A small image FSQ autoencoder, trained from scratch: encoder activation gelu, encoder patch size [2, 2].
Rows from block 3 of the decoder, named by matrix and row number. Rows with one number belong to one channel. Each number is 128 + 24 x the weight over the matrix's rms, rounded and kept within 0 to 255. All counts start at 0. Numbers have three digits each.
# convs0: first 3x3 conv (decoder.decb.0.1.convs.0.weight, 96x96x3x3), inputs 0-9, a 3x3 kernel for each
# convs1: second 3x3 conv (decoder.decb.0.1.convs.1.weight, 96x96x3x3, transposed), outputs 0-9, a 3x3 kernel for each
convs0.6:125147097083130090148126113104118092142142105127124125142164120122147156136150139179104170189162182148101126133104146100154148146102133110119062158088070134170108133162115069107104105153148141110141144133111114158110161123125123119148131112129127151120135110184135119115
convs1.6:155132122124116158118121150129128090101103140127151132111155106085068164125111145111156114102133093111119130124143133095161162078151136124081143174139085161140126111110111129110119107153110122140164101101134113089147147159131091086134153107115121110134128115119126146124
convs0.7:160101119130125162119086175138151104094195130105153104095134142148137147129155132127150138090150148124130117135134094187134120105087112152152117129169090142138107079128147122113120110139111118098125124161140164177136157131144146163118143112132119114141126134119123118134
convs1.7:147130131104132124119121087128149166119118154121165141132141128091115109123146112141157126139099164082104142124134146147134113116122123157101102168137132144119135178138148128172110099081106097106135109125148171211160151137139160117098151108125157146129130118151124109159
convs0.8:119120127124138135114123134107137134132140101137121133134139133134146129111100101109143124146123134144150135123130110105098098165134117122172119170102095145103135129123127150111101151142130134106135106139070126118086163089143137129129108139113124146178135084097133116143
convs1.8:097122133121115135115108135063117126066154130116124173140170148130152141127124121090117096108132115149169130135133104118156127146122154098142100111104110137133093123103104149095113107096129120093155154117160141171156112129127132109118114109146116152098110162143113173122
convs0.9:103132113116163116123133105111095109142149134132124110117163131116111169152096124120112140129131143108144095154141118151106103106158133130097129103122081146135156119134117120127149128140134119086110162139135124129119156103137135129113127116147158129138089138138120101131
convs1.9:174113098099154156169123087166127138147148128127119123112135156127152140147145121066085145099144156107103171153150139111164098116173147132125111140131139180182138145077103128146132098136098158121168117095151111121101119143125125105128125076141148139088113067171097089112
convs0.10:141097112113089079141125085098095129127179154127142110127137124151150123152111143152111127143133110126140122130150126133130119141088124162154134183122176106156138107112135167068139122131063150080107169166125145115124108107122097148113143083133125135137093124093139160115
convs1.10:124136144170195111129142089154089125140124144111142144135163117166148091162120131093143144094135139096133140141131109119147127114148147093132141136131110101118117136142136117125135095155140107146140121131126117175117103112103100128185122138174154135113137081154131171125
convs0.11:116156137131123138118118134154137116161133078128136105128160109181138113153115116132093162198110141120141141133101157139147111124112121137127144144160114143112131098158148103130109094154127121157131086119117112147125140118157136157123118105112111156097164189145130145117
convs1.11:154157141153155112140123098125102137171175106145144109133148118133206119146140105136121101085114119126129128130135110151146115118105111138143087166135093155099129118119126112075124135116106144079108139146109147121129121114126139144138106140118106129101176117079145111114
convs0.12:135117144124140126114127143146095122108149145109100121103167146175052145036147123111130071161096145135140083126125104093134124148116129139109166152135130110154130162148112095147072103134133112160123118084129135127137132155111122121142146124132169114151145211070131160109
convs1.12:109120119220101117130115117145135119116134090125120138163143135116130147145121092134095135146127086152155159165103145140144135161178127148102118144110130123150095147106148129157099135146129155148118152124120177138124134089130134107145147121132167108145147065088109132155
convs0.13:121150102170081081134099145165130116137146113099116103129109112120115099110092097145101114127137101101118134151137107148124138113159112155083125152118165095134150145125170146096101129169141123172121125090140139128148126133119156131137157157122157139133119081164103133141
convs1.13:139143121141177095095146134158126105151094062140143136152139130127148132180138141124145115109116132104149073168110138156145114168139097104126113126154092110133120151107116126089113101097113115124122095108143085104142128131136103122090149130121135135140092118120133156126
convs0.14:144121129129148129120107114117133124119162153133123085110132127076176139143123126127143117154130147136137095093131123123139127132155132134145127138148173127175132118086123113101205096186162154123122115189104156163095110122132144153136126141113136117158121101111152124125
convs1.14:149166106196089098102092076126135155097106107112123087155153122110116122123057112123119117135151144158142114149137110127132153125135144090112107116172155109155106078088147076168154094108112182158122145095095123108095122108128139089130122115111094106134129159141138149119
convs0.15:145112173123143122111132111141140135169104091124127153119129096097122091151119145126165083147060138130144114091161084141126158104138115146154111126118176086148106137080148138131130172102132113172124121139153100154137108103167124172078141101139101161100115081183126141125
convs1.15:148095127082115154116113161085164103135123081131119136142146101189149135155173125136112172141151173132148116115128145135158086153143144115095096131141125140140128133139127126130137128122160139125100125097128101118111138149121131146129088141168138157140091128114109127153
convs0.16:100162105083135110098141120112131158142096126138138107122139133123097128119127104102119192126098077144131116099154140143133123151088123151217114111049152155100121132114187103147141139129135135171109072039129142097120120162176117082137089117127120094096124255084083115134
convs1.16:141173120163174130115113145138128140123062134141130129123144124089170143146098139144131122175111109116137142165112164120132142191127135144155120146153125101105135119114115146109123095155127116135117109137132130138120116139138126128128095111139119142132110088154130150135
convs0.17:116123102122138096083117151151126122095097169147127125134136155134140174148112146146147148168128151153151092127160106130161114132084108160088114134163144086142139182116138141140128117124134159114146121125131126125119114169135138097170131121124129114110088132158073097144
convs1.17:138113111197144143128129113142156109141137156134142118115169107136113128091110135161109145154107162145105115137114112119145102130089129137109115128131135151127093132128139082125100136132106121091132124155133084121079103152172137143154095098119118132110069145120059111103
convs0.18:148102145135143127126088132152164117109187092122130126099136130135159133136124142163155119156136094145158116145172113178129099118091095175114130158149105141116106124143122180105134106157092143096141154142107160148117128153140169141131113089136131119141156117137128114134
convs1.18:118146145108095147134089145163137101161133133139141147155123151151105089156130146125154112177133113173118089116136147166098097150131118120139096144172133161089144137123118072136117131139098167123150129134131119141134152169113158145105070105126160130113220147120151134101
convs0.19:107115163094164122131104069138091141146167132153141152101130111134140105126076121095151130128110119117106088117106121110128093135161150135111128112140129134143114159173172100135112128151122114090149133116119152178108120088135122144119115179129146125153133123141162104104
convs1.19:113095150129065141127139139097093159133128125109163131133169137119117102098130114124078128145116135124166148129100101154137102135160083157114112072121142112115095103175157170113107150107126149112098173150147113132145131076121118140155117212151132143142123158122118152118
convs0.20:140079100140089111111106097137135075105210120160116140103147084130097114109078154161137136164130148173154132145131142165080138111144118131090124159153110122126168096100129161140121101130110099137087132113148132097159141163136133079151105132132108121136132125120096145137
convs1.20:124143084107109097121147127114120107123125140123113126095134135143134089105105136116122121135098087106100124116145122119108119115128148118146106097116096134167097112096121142115095136162135145100140150172120105138147157157153115122124128166124106142128140124131146112132
convs0.21:207059140145093151182097128139106127134159139122145130045235089107159079073141067063102088115161174138129115104093116126149128094149119119131143173116106131099156151141166137058168159112122113103130128174143141109127143108112110145193134137133117128162106141146111123145
convs1.21:092125120108100190149154095115140130137121132111116132141140138188045111137148157168114187106156190078107167157138181124100148081148157174091153169249087085078076110149151094103194127135084103149164104107130116079143097122111124155185154161076137130074113109149132124115
convs0.22:137134141115111149164142130123091108130153110134144099104147130142124127124149146104111141150157155143140128102120105146165166067157101165139139103106165133134095139115163076156147161102120118137125142106120133149122094168147168139078108118147141112115104106140143128118
convs1.22:099156129148172105071126124146118124095078148142089127110105136124133136152135150144120127153084101143130129150105160119145121130102143136129149134110119108178109142103112138133166134128140200117126184058131180120143077113146173121134109077124110127098152083137105125169
convs0.23:163117143166156144089110113133100150134130131126130124129090147122137119097153098136106092119091121157159099127115124133124112144137114152112124132127147102098117131078150064124156152100166145074140093103092130142100117134117134139070089128142149134135107088142127130126
convs1.23:164107102135086136120160096097115123131124057099102089110136152097140152110164114133137112134122115136151128110133100122154110050165105121134124087128147114125146131144093117093109117147121138134139140174144097127136065121137146129131136148130157147100120173119149163094
convs0.24:124112154136107150096138102166132103154156157128158120122160132119124105137142133157116136168169134126146112093118118092051136132087108109144108117114146135156136128171116137138122134117142098124152169136127140155109124109130130127122124113127131142117133122128130119132
convs1.24:130098137109139145139122155112144111101125125099106121109139135117139162122149106122117125108130149112111111152108159095150117134116147133102131141128105113128111161112155132126120159126152134168111145126103098112141111156144136163110137144142137130141137112144136100115
convs0.25:108127123134139134104119131125139117124115125134140112112123136120135129115135113137149117149141109120110142116111100095129098120099087135095159154135129171131124132120145182134148124150136134094128133119106129125118135133119135106171124131116120122148100128123109118137
convs1.25:143157109143122119135123109141103127138137139145121109119076131150125159097170115102126119123143123114103079137155125157103114156118113142153143122125159111111149099117104108140062135138111119149105140153145094140102114109117091135133107114130147118117121098151151142139
convs0.26:130084144169122129112129160129111083139183071121154121105143129155134138127140129113103135181138168150132147153079124141166111141139114117081098122149108139132117107141140120091162103149089108129081174098068115160112149093113130128104122128126129168153126131165128113125
convs1.26:094108114158120087145159117132105129128097096172124109120137148116094112135097130141131126127131108127149129135119091158133126166141096106113146142107120128110112122170148075131179127100131132115094175124125122147141156151125119143102149176133119129155137103151114134115
convs0.27:123098112147129104140147084115136136136132107091150114112136150138121117107143146137154122182117129135140084138094132130145070119152160154107133117109156139159118136110130147144125124147151176133147150127090157133100127134129131127126121122110130117137157121142135106086
convs1.27:126107130139178106152136156131098144123154144117126136110086101076146149104136170145146103115117129116117129117109134155084150126106131117072140126131146137148144152119130126099128125121127126170134127147112135116100147106119129128122148155116128160145163166149165141120
convs0.28:147134090167126090098139125128146109132139100077137109065136118159102138163091116142107119189111156131116118166136102139144107103129103124097115139170123141135119109140134117110103105172154149212115140105136121139136132144140135147108133117115128172121114102127101118131
convs1.28:115148167109142165148066153147151159127132155157138146161146129102128151122136121113131143114123153162124101101112133103129150114113121130127097144120128138124151110125145105133122139113105115111095120162132098112099124100102167130149119109134134101125108113159149075141
convs0.29:125122121132139127113142114118110132138121116163129130103141149131134133157130122136112124114108136132141111121112142124120114127116099115080147138140096102093136120137103173171127113138127116150126154128107134119126158115128118147151121123118142118135123144144114089145
convs1.29:126118117122118158138143137141130149082165112120104133151172133185129095187143158129122135163129139109141134131111135094109070136113153090099125105105122114131139132129132132126143115126133099137138114158132099099111125180131107079126136111116106126142136109097181134150
convs0.30:129120111110106168137128156127133143142119148112140127125172100155147079139154121140142138136122099130155094126133114117179123145120115143143139113152127131128108153125109138125156136139132145129120152121116160132113130135171136135115145088131116144119117081144126091105
convs1.30:109100104101142129121137161118130123113131111156130160095120110154127145134160125129148104151147144141149096137135148148144161123139113143143145115156092158153153123156117130163101139156123125118135106163105116126116145175134132143130114128140129190124139147119139175124
convs0.31:130133168133188212163104100123134122136108107118125146117126133130142150133112155120125101117113148163143124138105108126135114140159120111113106148175118161142136121123122146104127153123144107119123163152100100114134115068148123139103156127149106131131092078122178110114
convs1.31:114109136096089093129107121136086190116149135143133160123117183154156093154123104137143118129095116129082111147109162142081088153144124152105131168070113149178143119116148127148107120123132155144119155112152132137146089077123106136108140122164127108130117066092132123102
convs0.32:129137142115138138120148130133099101059147139118136093129124133114118134085134121113102114147155137128102099123140121138164144150113133112143079129179154111121119133141081129155130128118162107142128108112077119124108134155124125120157130105113121115144114116099112075163
convs1.32:152128121098128154119102119160142139136094193146162119152086156106104086135131111138088111124129150121154128147123103110147180143158148099141162166145118129096104128124128096117148140146105127127124131118149123140153104136115114118132151093108143142138163137111121147105
convs0.33:148112121120071135124101124145077128114145145117105118121099174107149150138107122101199111093126095125132161121118143136178087102153118100201064096170114155078136120114116128060156133118120156161138149110161110116154074085113169175097113071124105143092162133143116107111
convs1.33:129096151143126094117107112150108157099131097106149087137124101124114157148149127162143137143142161128134154151101117143120074133109127100125101128129153141126130140111119115140134135134121127169124111103107151097104116127145093147155125121141167101143165130114139097094
convs0.34:121178113119162131119104123154145158109110111118176100147094130187070125117137128128144147153106113115141100165179099169106136092093099084138100125154126153099125111145140155049130121114135147123171170134101126117137120078147140130120118148114135158152169050113109173137
convs1.34:154114132110109144118135141119136140172161140148121168087135129128122098129184119148142137164077127120132128154153111124138145095091113146110121111087152149155163113130134163149134116110128125131156137144136123142131102108125126146116125144152149129130167139169130111121
convs0.35:128137101126102104155124141133141115115131156135129107134121129137173145147120114122135120140143133129132099135125115130151116115120135147116145142130124132131131127152150170175144153122152121109135135134110141122138136131125111139084138098141139151122121114137105119119
convs1.35:101135107093121075113110136127155118121106122148115104142127112097134132104135145162138162102110142134117142137124132078127135121114099086159136126129143153142116098162166117113128123143162102141084095090102112161102145088136110143133147129133148170133149173112148111129
convs0.36:139137124111131114122105126137135102121118116137133130120127139134146116134119113132133155148140149122151132128123140140116107130143119114110121167139093123130126137141121130081090118124148140132111145172128143128115141119138124138129137113108127160139134060129133142119
convs1.36:112104106111168128125119091123117096130151114139105114140125126127128161097134129132148123120142174123139123128145121113128132117106094106096102141130099148093131156157140147152116150123137128124117107110145129153122151113121145115161150147147118101121107138128108094133
convs0.37:104136145075129161106122135122105102139129105143141117103150143143138146150123117129150115171145104122124131122116109105172115105113127113158128123187107110136115104109125119145107106138155140120132148152100152140131121106121127133130118116102137149135128145138128122125
convs1.37:163121112124107132147144097134117139078128135121105126140082117129109125111102147117129122095111116121100141151173119117104139104116112114161126164139157112104160127142116135122127129131151118109139109093105120134122132132113109108139091131127135122116127132128123114119
convs0.38:137117140151114117155126131130145107130154109070134097103143113081110119120136104114165079119122076126114135165124127086115127123074131161129124133174176131122130126080162093182109142121143103150115173115161103132087097130158163149112148137093116126140138177108120132126
convs1.38:158134133138062110137132115148119104143101107100105083122075076114134117128125088136112116133111107133129114103154146094132110168113088139136142093054108124073111142156112152084111127141133149118116157148111133129128121124126136122146134127105125111151190105116157125113
convs0.39:162093161184176185133058168131164092138146106100167089135179132137165107118101129096154116140135105108149140117121091151120120117128105150105136133120117107112123170128135135126136124135112137137150162119103122163093147123148139135105143118141101153136102150148107118135
convs1.39:172143112170045099150117116158124141164110127118115121111133126110086052076100142174143116149119070114166107114128095124151151144138138152139161065132153101140089112139161124116120123121118139147135106133088116132145122147139143113124132145145108110129129145078097131095
convs0.40:128142109129164144107143099124139116107136117128135117162168141152109154131191139158143150137137143128157140119142109097119106134151118118122131143145132127113108083136126136094138139149081133138096132132135154140112167111123141132121119120120099113136143127109110142097
convs1.40:155107123078114150118113105149165119215049245128126155080100122198127143081107095112137149197063154159176144118156092153099136119078162144151139155091149186110159145116097147154108116144124116094096099151114162095158102137127093147108109184070092147080112103142197093164
convs0.41:160145096168081134162136110124160075148141158107107131153132161169138128150187102138129139085170099129083112142116132106099097148132134111148117150088145141172123105137143155104117125151139130108140159150089129099114131132147150111112111139109122123133104124115140065160
convs1.41:106108111136143110115105125114145131128126092103134084104137122072143087108135087175185139182142148128158143132110118150138113067127113167130104153148139131141154136126122141118082137133127139117138144121128154163103150142169131093120139112148138182134123137133122140112
convs0.42:124139106148112130090125115122113130147178153127143125138127152131169121138115109172120125138145091150107111126098102137131149121115108131112100131174137141144137130098115103130132144089157126113110139124128126133116154169108095129159124122121110121106123117116123100112
convs1.42:104093106124123164130121122135145112131130149114168104120144162119136161136169124111127120110119131106141118117121125090130149074113102087124103138132147180124149145098139100085121137098112124132129149135124182116129126123133170176173112150092129101119105155084115105107
convs0.43:127143117100176094144144131136115152108119115118130140119139139098169131114131112131091131125127096125118116146129097114106126157122118115121120149136161121144091132128135120103142110078144128133138121106106126157102197255143103086089168201188143117114123088119141112121
convs1.43:138117104117121121130122145137127147079143124157136109132124132134114101098117165109120118127082134115145107107163097125113109144142124097098148128131120073173105148140164151132129118152123124116138149115167118142123094047120146069146153011127138124099103130152097151092
convs0.44:130121118082129087132153133158117115117121146119138150112151151154163127149158112165112090187148131147134155136153094093116165141138116106107153128156118133130099099112097133127100130158123130079131175132099133141135136125119124137137113092130139145147076090171135095138
convs1.44:172120138136104118147132147092138171078128141164112132136119108110121139143114138135128108136087115132136142134128131081131159146121158134103125158109120113132151147129141125142140130137141107106131155130122171138127122122118125133123117117146137154137101116135103113126
convs0.45:116104165149157129175062104159071074115109105122176132146129112156117141139148117110125110133139132090121133100136120153160122124124119112133108130107095148141133091095099174098129131163171124141127157159110136160130131119137142133109127137128145161130120105143132111139
convs1.45:129154117155081094146158111092053126146087129203136135127139124127090126101141135103081124112129123166122134149191188124139145127111129124141126113105136100121150102147115127102116127140136132142109167126119132099110122046113128120159138113118113110148155127138131167123
convs0.46:149123117136141101148081106175130136148129158139146143137088140166098140133101147142147167096152131154132136123144123105147130127134147105194123125181106117087118136153112174101128101135113134121140117171148128154157148080133111184112124090135139100116145047116132181111
convs1.46:151170135126191168156137167124090107133131083128144109110122117125125121111145113123134160139125140128113131111174166130106122139118128135149149090131113139124162111154132150164099129129136090126125119116101103110132162157117073106120166168136111139155132144142116119130
convs0.47:099167166086080139137157106098114121147163123153098120137109150134117094118102139137095136087107118157109124165097138113135097128148132099069130185118128104149095111137136142133153103054101120136116137081115120129135160196122111112118158132152086115125107140153169116127
convs1.47:109152140132148143157117118110152130098126129136172121121137124155152136133153133178128150134142105160106146136119122111112106150109118141157125169082120160214125116109117133155137094155119155137149121130161104181162137164156181108109156117130101081146115118094132163108
convs0.48:117127124158122119097101124131163118150119117126127119145118123170157114116110095141098095170144136092167093130107119133110098153151158138121117126114137148114115128139124093138143148119154136147144151111116139161117148147097144118155128113112165113145118130146091102142
convs1.48:106094137147116053120153114157153133133125113131119104137116115122171144128103096129143147095133096138116107127120100119133122125133107167116110117129118123139116090124145090109148112149155138098140108156100130167134103133118120147105124123130156147145121140107134124126
convs0.49:154121117106104163135077154133126127137129143134153142089161101137096149134214048147103112090130147119067087123151129114149121099168137089147102146113128102129137152139107101137115112142149146118129140160103130078138133109139126129110109143131094155134132096131119149125
convs1.49:124126145102166145124110139073109087108115122092107124141120160144122153133150123122167120092144083109123134116098142104093138078118151139135154107115153160088139101081132130133152094101117126141086152097134128133119069128163129139111169192077135155132124143107101105155
convs0.50:140124131102129136113106116082112123103084151116140104134170125146138128122139143112136121115153118131111137142119135144129122118117148143089134124122087159076152144098115162114128140140118144100135145183096125123117143109141113123144116120090143140156108113128117119113
convs1.50:104111130133144145128133123101101147123165116112137164140139124120114129105150115108117140086106130125105079115113137113115147147094136120153166134109112094123126111100144122160124121100162117125137161134134154202134149078122130168133114131129124127122110099133144093122
convs0.51:126124134108208153104147098118157136082108119132124122164138091162108084123147133121115093147103146131176145109104128131143107157126118120142086147154155125104110161122124104138150176104140137121115154097135132108116123120148130122109122133129139136148117119095124118124
convs1.51:152128162120103092116171088163121117100127162113146153146132136121115110107114131113111128126129131124151128134112142095122165128173156112110181094114133127081120107110128111154135120144103108151162136125125136146141105109134159072109154124152138129132110151135102167120
convs0.52:132095121133135146123112128134141111104138141126169110146117128123130097120162126147140120129155094136156134137149133120123159098110111103129104115079142096147121098114116183138136121102152128109109196085116128154118135129144099168130142100126134149109075098138065105109
convs1.52:113098149133118134143169136156128156130086138122134125125107102147098117145155129157139142134102167100105144140117157115144141121101123110147152107117184068121142099131153141135105146120162161130145120171153152137148114117102113119109142143093146150151071139199073120137
convs0.53:165091147122187062158047167150113135128153076139123144130168123108105145139173082129164145138088139155133154137102183112160135133128131115125127124154133152096148105094110169128144134155122125114140119135121137164130113087159153144126119132134142084151117187158140078164
convs1.53:198173086134116114109142105134085108126085173153111157083113115095178126127124072120121124134161115146106146118118092094137168118094126124138152166156132154141140169096103133122144159131154170193127146111134158125159136141146104112134119127111148143139114116126117159146
convs0.54:126127116125172138123112103116131110089077124128152120155107166127112168123156132154083180146131107108146138145136131105165144142137137141127093134077148127136146070132135132145135125123091126142120142103122123142129141127149092178132132163127142098137153178097123150119
convs1.54:149127157094076108157106109176110148123107163176095134117128138170092131120145132124108188173056118177089161113170060106139160142074100134123153081157143131071150128166127100119132129134157134114142096175130094174136148139114112103114095187103125110120106114142129110138
convs0.55:148105102093151189124176097126095099086144116160121138115121113142132135140150112121131139130095088132130125115117100167109117133118136157169144136127103099159110111154150103117106153106112140151158092098125091121148160130137125116113122114121118113127108108110172112156
convs1.55:132149118107178108133161127146146126086100123147138151144109112125123073105128126109134126156151144136125098146113131104139124119150156155142146131137124133121114104114123109158113115122090135127154154115119119136124176128125149143142164144143121150087142203132133143145
convs0.56:139174104131151165114118139101123159095111087164118164147062159117100133138118103143126125125112142134154136145140129151143110128134101129115151125150124125131102079097127137131127093134099137121144135136120096142149157179122157099107128147146138072141107120136158143118
convs1.56:121188128120093134137118148136136095134129132117113144134130170117136099104132130137112145134130114144141154119066162147163101102146122195130147151130093144083103144157148115133157134119116156130108127092083152119116110138129153122150120102135123143128103108116111110137
convs0.57:134112121144126142139109141129094103118182117117125110146148155062162137139098163117097105159134095127150115123133121158119141097119141112101060139187113147129142115126121105166111158089140114119153163126094138110130116158125131110141125113128166170151088161142170141132
convs1.57:114191158074118123086130102150157116155076164108177131142122146110137181098079135147143178135086106079155152129133090143134136080166115121156135143102152118093133149138078130113138082122104141163120165130128154138122122139122105105141134150114138116146101117105150147163
convs0.58:108111143156088133103140109138143125087153129136152141129112116123184124148129204126157122157100129086163133101124110150099146145167137120167110152115120130109115130089133147119139151117110154133127140130122131159108084174145143110144102130119150161136135174109121096128
convs1.58:138125145173203138136177142170169115124122089091120118110095118140166185128225154121089166124125118123123111114123114142096145152171120149113132139143128124145132151135074146097103109122093129110139112106126119157143100110167138144104143092144135187090129097084148105109
convs0.59:120084115110104099119129105115118126127135097129125103160108127152142115125162136129133139158160104120151165126134132138129155115150114148114119116226103143126131134113182178151131150120177125091141145133105109101121090171125168082192112151115132072114099176111110092124
convs1.59:137080166169158044161130211149172155152029113087170225107074167180081092108158133085138112140091101120174111156156087086131163145172079125152151102037094188098127085110152170191086100092134134178124090154171139143093105163171146112025114144205127156129133128143160151128
convs0.60:135154154138121123128157137114117195149121079129153145159151148174101146138149118125145119140099135144118116105137137119133132161164128118156121113139139113146104087148160139169145128112135135117125138118166119142122133105134122123128123117143132135140098165102102126110
convs1.60:118110154171130097153087134161086137146173112128136119127133120067172130114135104161150158091188139168130095121108118195191115112110129154187148074093126144123119111084149115136133156116116129099144099098134150089105119125087117173135103118094154150191121106119148133153
convs0.61:129136138114097102125103112143158131127147099149138083101183121150119156155134116155101089162118202119131152107131105120129143146135149128161106159152158132126124132114132078153142136181165147128119135161126179145143127149143155148098145102127129147121129109154143118151
convs1.61:135135118099127119119110115120125103137102100127109103116092097104133123103119159103141108119087122128132135091128110096100138095120139143163126113129087105106106109107113128139154117154123144159133141107131115068081140144133142118092168141152098126103117112154137137160
convs0.62:164106098143153130164141118109118076108142156138128125116117075135129112120090124099167141128199120143158130157153125150089156121158146135142133113142097147126140104162082115104203122150134131133116101101173159131108143110134094121102141120111118170096151036172128126163
convs1.62:165151148137124107165141131183170128184145120163133137113170145136177151148134108098105072129099139121109146126128147149121089155129100134129117110099109125127157148132106143125125142114100152142141140191144135128142128124085066167136143144130120121112107142133157103165
convs0.63:110087181192099127105110089144114122153067069126145108127141133114065134122140138141110122113128084144128104133127130122142141095122108119134189129021143105155109134087179162114116108113142118122102090075129153133117126129122143135109106140102136125116055170142127120114
convs1.63:118115132125165166081120119147142110165165144140154104132134113111139167174102144155120147153134138123123169144091126085137145139094096125136141135156142074139116136122112100134146156116139121148119141181132131131145131125143158123141128135134135140093139142149101145145
convs0.64:161109141116177125157106149118139092118134128090101156121100137161149120084122098207140095143127184180117134108127133120189102126139144148106091145137155117130148116103111103174086159102169142085158140122134136159086125165138155083168106139139149127148122117163134107126
convs1.64:178088131139123169125164079110128151117118116115172180093095113131138137143124149069122118110152058086125085154150105134081123094140135121168128117094133132132096109123098103143103137156079154123133139151129168106179125128064118142116153093143152109115151133130172147093
convs0.65:115141142118134135147130136153093085111116135089117093144124147146119146122146145116142150148131136126112123133166106118119166157175150118135137122101126132134092152086138081124134111152114131127092114125103141137138124136118136133125119142137121141144143093098111107128
convs1.65:119162129122073142133186137161101068088140120143122119108064111145120088129133087152124133096125114140166103120090141151134127118105098135095136096067123130134097143097126108149134122103118174187147151163158163091138140122115122163175120137120130110131151177104096104079
convs0.66:132131087109161109096108165162122137104130159161137106137129127139124100134140112101110137139091098120149127144133113121116105160148138107096098101111146154123153130091141121144109144114155137150136166133118148169123109146133153131119111135090128165158135118129123132113
convs1.66:111132108148123137118095146140190128136107150145094141134127177128157100173120148145156135144089135115136149161102115131134153158126183111089118111149175140152134117161117159123143113112132115163155134130112162102103138154112125145131113108134111078135120108116088079135
convs0.67:149108085118173087112138139119140085135116135138111153136122124109148143127113142120114178106151234119103147147128119115141152124055135124139145144184143133181120120132121103145139117185129115108133191173155119153097136101143112167075120126140152144133095047133159090144
convs1.67:130116175146136147132125148116103144148134144130126132114118105106148134135133103086137103125186151132139170120130134117134136135100116130099116098060114128148126125125140139137150097142107132167118105061119108117145129119133138163108131139141125107114142183183126112148
convs0.68:099146140141134119102147133090137134150136175146139111139112116133126170103128145102207099160127132116127143126153101115116140125141101141149114117123135103139148106087119132113105102122136125147102138109131128155107117188148153137123128117134120117133146135124147134136
convs1.68:095133137116103129114132100141075074129146128122105177110150150106152174180145119170172159126076115159089140140154144127072121163137167142139168122119111122092103138107171144110150172158143137104100131149124115105135143161117124118083099120105122097117139129127132135151
convs0.69:148116146129153189101117136130126097141135097101145145142144128132147116121132118137096123147119099139151139125108123178114090144172140077113122150091095143151132109098119178116081161139139115136121128085098113142136128125152116146123114070138134121119072202139131113109
convs1.69:146135150076102116119074097108106175145097157110096110122142103123067113140137116133100119160143124127120148083102123113120093128116123135139138137118152136133162136125096154156135133165154117148193080106176101056091168138150121128148130152113130152130155141137170159143
convs0.70:121117123123113115128108170145129129132126137113154111134136140109118120120144159131121149158130093157123120102177070131105148152126140138144116158137132134153146144102117110128153101130124110113128127146123145114111146117138127140131118113106154116147193144151132110151
convs1.70:093123147122141128147140108117120117117117103118121112091077114138089128095152127132125134123139163105095115113134091106135090147089141131102119153148093150133124135132178112159141108108153108127111142129125141131167155130161137138109146146123124147126153122110147151110
convs0.71:095178140100167126109179135121137128109129130142095172133136155133148146109142142122123141052086179158148111123146133096072141138147124130137106092129143104200121091143136135136141141118120094114113062154123105117155116121134115139144116141162100120128196056122119161121
convs1.71:124116141151166129105169156127131129180086145122138114123138140111121114135129164132128148169160103127107154106135139164130107144130102132140134109098160123149192125117117120217173110127135126146132133167125143138148101121104127153074100106146157131152119138121113092139
convs0.72:135141152093125174133160144133116115153168111105142116098167123159150095145040147129133115107224104092167065101137149180119128172043157125096178146134131119146106199091143122071178144116137099152126100161101128125128167123131144106121154103099151149124117167144129175144
convs1.72:152122174073126165125112148155114173149085128161139172110095117132106114128091146131094130135089176142101140092138073164159097124117091107135138134121143107126127093127136114138145107099112108169156105150143144119126138144098067152119078150121091093168113147184121096129
convs0.73:101154120098129071095118129119115141126145105121132128152151152168135134081114111113132099131113139162197138143123092149085133178130112137106121161118110151137135158129138121160137143113126099117146153102126135176130134138133105107150136107135154122137081156156096124152
convs1.73:140135141144138131132151163095088108123122127093161114137158145149104132121129107113142144135138163100127118149100125164160103130161126156107132169099108152097101130130107122130098082105100136092086145149117142119152115101143102125145167085137075147128086111160159144144
convs0.74:142126116166129105110112131147145119134183153147096103149129175155116143081106147135155079131125161133151122175107134105109181087143105072084126157172073128109171105098144124128153161130113129127111144133131134125080169108138101149120117155102144120136129161132157088120
convs1.74:126163126162185146119137132127180137086167085128115107162146194134202171114118139152105097129144081160090098143139120092134093127086114137165133167132133140117134116144128116137124112131105119153139146067132146159110112151162146116111174175134140122136108118048138140111
convs0.75:124128110162099129127120126125129108137132134132138121164106147109175168149110138119103123144164113115110143145139113140085154127164133153102133126073143102162136137133140168101152120144091114139126134095123106117112133140126151133130111128141148158134106071135121143107
convs1.75:085160131132152135137108120167102145097119120119101136124084094105126142146096135111148140138126115092116095155088133136138108132140133121108122130144159137136095122135158142096124152102090152165154114116123124110160144157132133110128121124149143083119129111118099137104
convs0.76:123123129106140073118150102118141098126150119130148137132111139150165148132117148152148129128185163142133106164102133162158079155114101143140093150133064143141091130141122101108144125163113145129108137138126127144096151142126132157123151111145103137144153113165150102159
convs1.76:138111125102135155170128155134141118161108151141132109104107128129084156122122169119134135168095106134096126144119095138103086129132096098092116121137135109116116119110125119123129146116125120098150119117161130077123111135120156090112097128116149133129117096126132102169
convs0.77:166128145141111127129127113128133104155140141150106163188105169164180116127136166115126111117186134135127099131139100159073125116160105098137118134110138142149104169134114081141149159156130148103145136136118122140122127146171123126077119153149131120126128099110131126126
convs1.77:124090157125124099084103107103087111105110124131101123107148108127116116132085101151068159134115132145145175136140084093159119130112119184107144124119100132132117127139092119126138138134073180152145124108107137156194167113117165133106120143111116129149166115164146134111